{"dataset": "cartoon faces", "encoder_head_dim": 48, "encoder_layers": 12, "encoder_positions": "conv", "fusion_encoder_norm_position": "pre", "fusion_encoder_mlp_ratio": 4, "fusion_encoder_head_dim": 64, "fusion_encoder_fused_qkv": true, "nesterov": false, "grad_clip": 0.5, "lr_schedule": "cosine"}
Rows from block 4 of the fusion encoder, named by matrix and row number. Rows with one number belong to one neuron. Each number is 128 + 32 x the weight over the matrix's rms, rounded and kept within 0 to 255. All counts start at 0. Numbers have three digits each.
# fc1: MLP up (fusion_encoder.blocks.4.mlp.fc1.weight, 1024x256), inputs 74-110
# fc2: MLP down (fusion_encoder.blocks.4.mlp.fc2.weight, 256x1024, transposed), outputs 74-110
fc1.186:130090052128123167173125125126127106067056142134129057128149134133136116129148129114130108134112125128121137122
fc1.188:137097125152126139179159147187117179123118176125163115160207171089128137150104148102124121124140165176140127147
fc1.194:128111142128128114130128132128128128128109128128124090127128128128128128128128118129129128129128128128128129128
fc1.200:127123122153104120132186115175098130099128139131120107138129140127141127115124070111130127124124119166127118093
fc1.203:068087150111090067061174130123066122185127171123186120029139154053128235157129109132002177129146131136000182149
fc1.206:255122048123123128191159219144219131132141117073134128108105138197156122212147186118119107140148106129125129140
fc1.209:129113131121131127143152078092149178142080169128197128155110117130036134127090126127133158130093113123177109144
fc1.219:136125130134127128088102154138132101155126116140127135113128111128142171093114139122139128130147128125094107130
fc1.220:124176166180176124128130090119225156109129112130128131120000146132226120143000128255098161211120122255139126074
fc1.221:128128128128128128128127128128128128128128128128128128128128128128128128128128128128128128128128129128128128128
fc1.222:053100073171137131139008140139139088237173098090120135125181120173106071132201207039133014097133159172148156130
fc1.223:058014101150038156137025130065134143139122142122079206255174131154134195238104128139094060044134120255061115231
fc1.224:128128165099107151113128104175140184133121139068128128095188133111157127164118152130119126129128115133132108127
fc1.225:024130122130176136117109128176168128129129114128144128000128165255128057130123128127129127142110149115121140113
fc1.227:073110108142079086125255128118108196124240190127074097109127101095063116086144119112056129184094184155128161143
fc1.233:120099131097128190128229000134135123152129160132118149138138143128128112128128137126094113162126128127193136180
fc1.234:138125082229127128124129140095124124125128134118128136128129121112128131128128114159147152135093127177128128128
fc1.238:183158095111110122154098129121173102123013223129158210097117136127124171088139017131129239137082186144136118134
fc1.242:126000000147083121128043195194166145229175110128149135091211087093050152210089217217158124000115145120110145126
fc1.243:177115065242123041103137025131171140056144004120162113169075019213150244255161143098134135130137128128129095133
fc1.246:128125134129127128066129129128127128130128127128128128128129127132128128128128127129128132128128127128129128128
fc1.247:125179133120117111185129120068165117092117136163041011179136255178138126161142000183118126237116218192045233109
fc1.249:035000164140083121117156127129181005131054065171134114139121154134003104130128129123168096123064129099177180207
fc1.251:107130061067184133063094074158120139087135209127105169118130121091109154055106128100104085128089106098065255106
fc1.252:142107106125074121128176241146186129100151142125036128127172111031117138144088133151125064176148088124058127122
fc1.254:132144070157170089130153128143180144218123077255117157124070177196117107170192125208027108129127129132172073062
fc1.257:128059028100115154128117150176106177069145135120129140123039058126133141125083108148122101140098168109134116087
fc1.259:117135113158139122180098119024203092116124131145061136121235068141252128124150061157179180156158134129130130119
fc1.262:114118127152134082126116128134167131138186200128114126105121155128124134116132149155156134158127136093132128126
fc1.263:128128128128128128128128128128128128128128128128128128128128128128128128128128128128128128128128128128128128128
fc1.264:166130128060101130049082196229128163176113126139121172113124000129153162150051128089118148213141107174129167165
fc1.267:129129131201228137114079153129120120110144142109142044135126114151164089174053084140148113113130127156179132082
fc2.186:126160124118124123061123139119131117128124121087131128090126197129139128186156155128111128136128128128107128149
fc2.188:106103145128178127120124133112114127152060145152125081126110122198159106125201117142130126127133139122124118033
fc2.194:128138122128158128126126128128134128130138125128128132138128128128127125131129130127128128087126119128128128127
fc2.200:129132255128128143124128126127129116226130128082126083120117128110120148195154130125132128128131126127087121140
fc2.203:255023091099080153128047069250150154000187157134146184158108147076183117036078100236148186120090111073156081107
fc2.206:098150150127130168189232091036114101107087125000060129123129164135166082132055047128047096138116185226082255120
fc2.209:138119122128141147120160151158154152141124133125062072128152160163225135007132132127132158119128155172116155125
fc2.219:127129112115145130152125158114134095114102111138165131130127143131118119130162136128103128135152130130119151126
fc2.220:171159104071126164068197100105130197205145128197082128158042128117122136082113143111136088120063163170133129159
fc2.221:128128128106128127128128128128128128128128128128128128128129128128134128128128128128128128128128128128129128128
fc2.222:160064148104255172034219125187011145125067126046098060190129108204163126061134012247115255188128142160037147167
fc2.223:147131083080199153220141226127209067128119188128048148120129155058228173084109141100129143199127105096115138080
fc2.224:116129081082128127128050131140128144132098043129255124152128114156147128125144191125011125176082149093184132139
fc2.225:129097126129129108127170092132145127149120115129109110250130128122117189132146128204128101052122136128130130070
fc2.227:095169117125162060123013081229056127162125000125143130073177123114126159080149236229000000124108149131185130144
fc2.233:136030151128128128121016255134108165126000129128144128095121129125124129118126128175122112145255151133172122084
fc2.234:126095121000129190124128128129142149129128130145044128114129130114138128128146134028135137147176159115124128128
fc2.238:055184245139135127110134121074135124145140010135128117112124090141123113141126137255130129138132063129139129125
fc2.242:128084163132182121128139127150112105095125133241133103123135061094094128023149028064148159147129167022073094185
fc2.243:126082079027130130169145070168111053112036189162127041098126144125126228000108168138169116007123000255122141107
fc2.246:127128130127128128217127128128138128128128128128129128128129128128128128128128128127135132137127125128128128127
fc2.247:122152146129163101180101119133143103086000143129131133060120114178000061144077148030074121138098098204090125172
fc2.249:129185126084135135124150128108067134218137137145156219163174133059225140099176155161114152060107107157110065009
fc2.251:089130156211088105167165237059142105117125014169177075201076179206104108220126120146114189125070139138142049180
fc2.252:073069149127178079132110131093121176132122133100159121150092197255176101121126000134115190166164156039130127113
fc2.254:118110110000159143098096151219072135122128236137187155123255039048225000052188125104125117158081150048057119119
fc2.257:142131141044128115128168124126131142139145128142133122242136134134152128207065081098166148069128157142170119138
fc2.259:127123174119094128070161131135196118106131083120132142128115129255060110173104155146131095168000156134113131127
fc2.262:129099255134136155149255172103132128133140026160153128117126136107117114125164134115101125154223126017076123192
fc2.263:128128128128128128128128128128128128128128128128128128128128128128128128128128128128128128128128130128128128128
fc2.264:121136171154135116112089120119136134057000116129190128075110124101186121186100000153000141107135008076231125126
fc2.267:255090130103121101096202126127120097090107243133103132129103151111084124129137136193070064246213132057202156173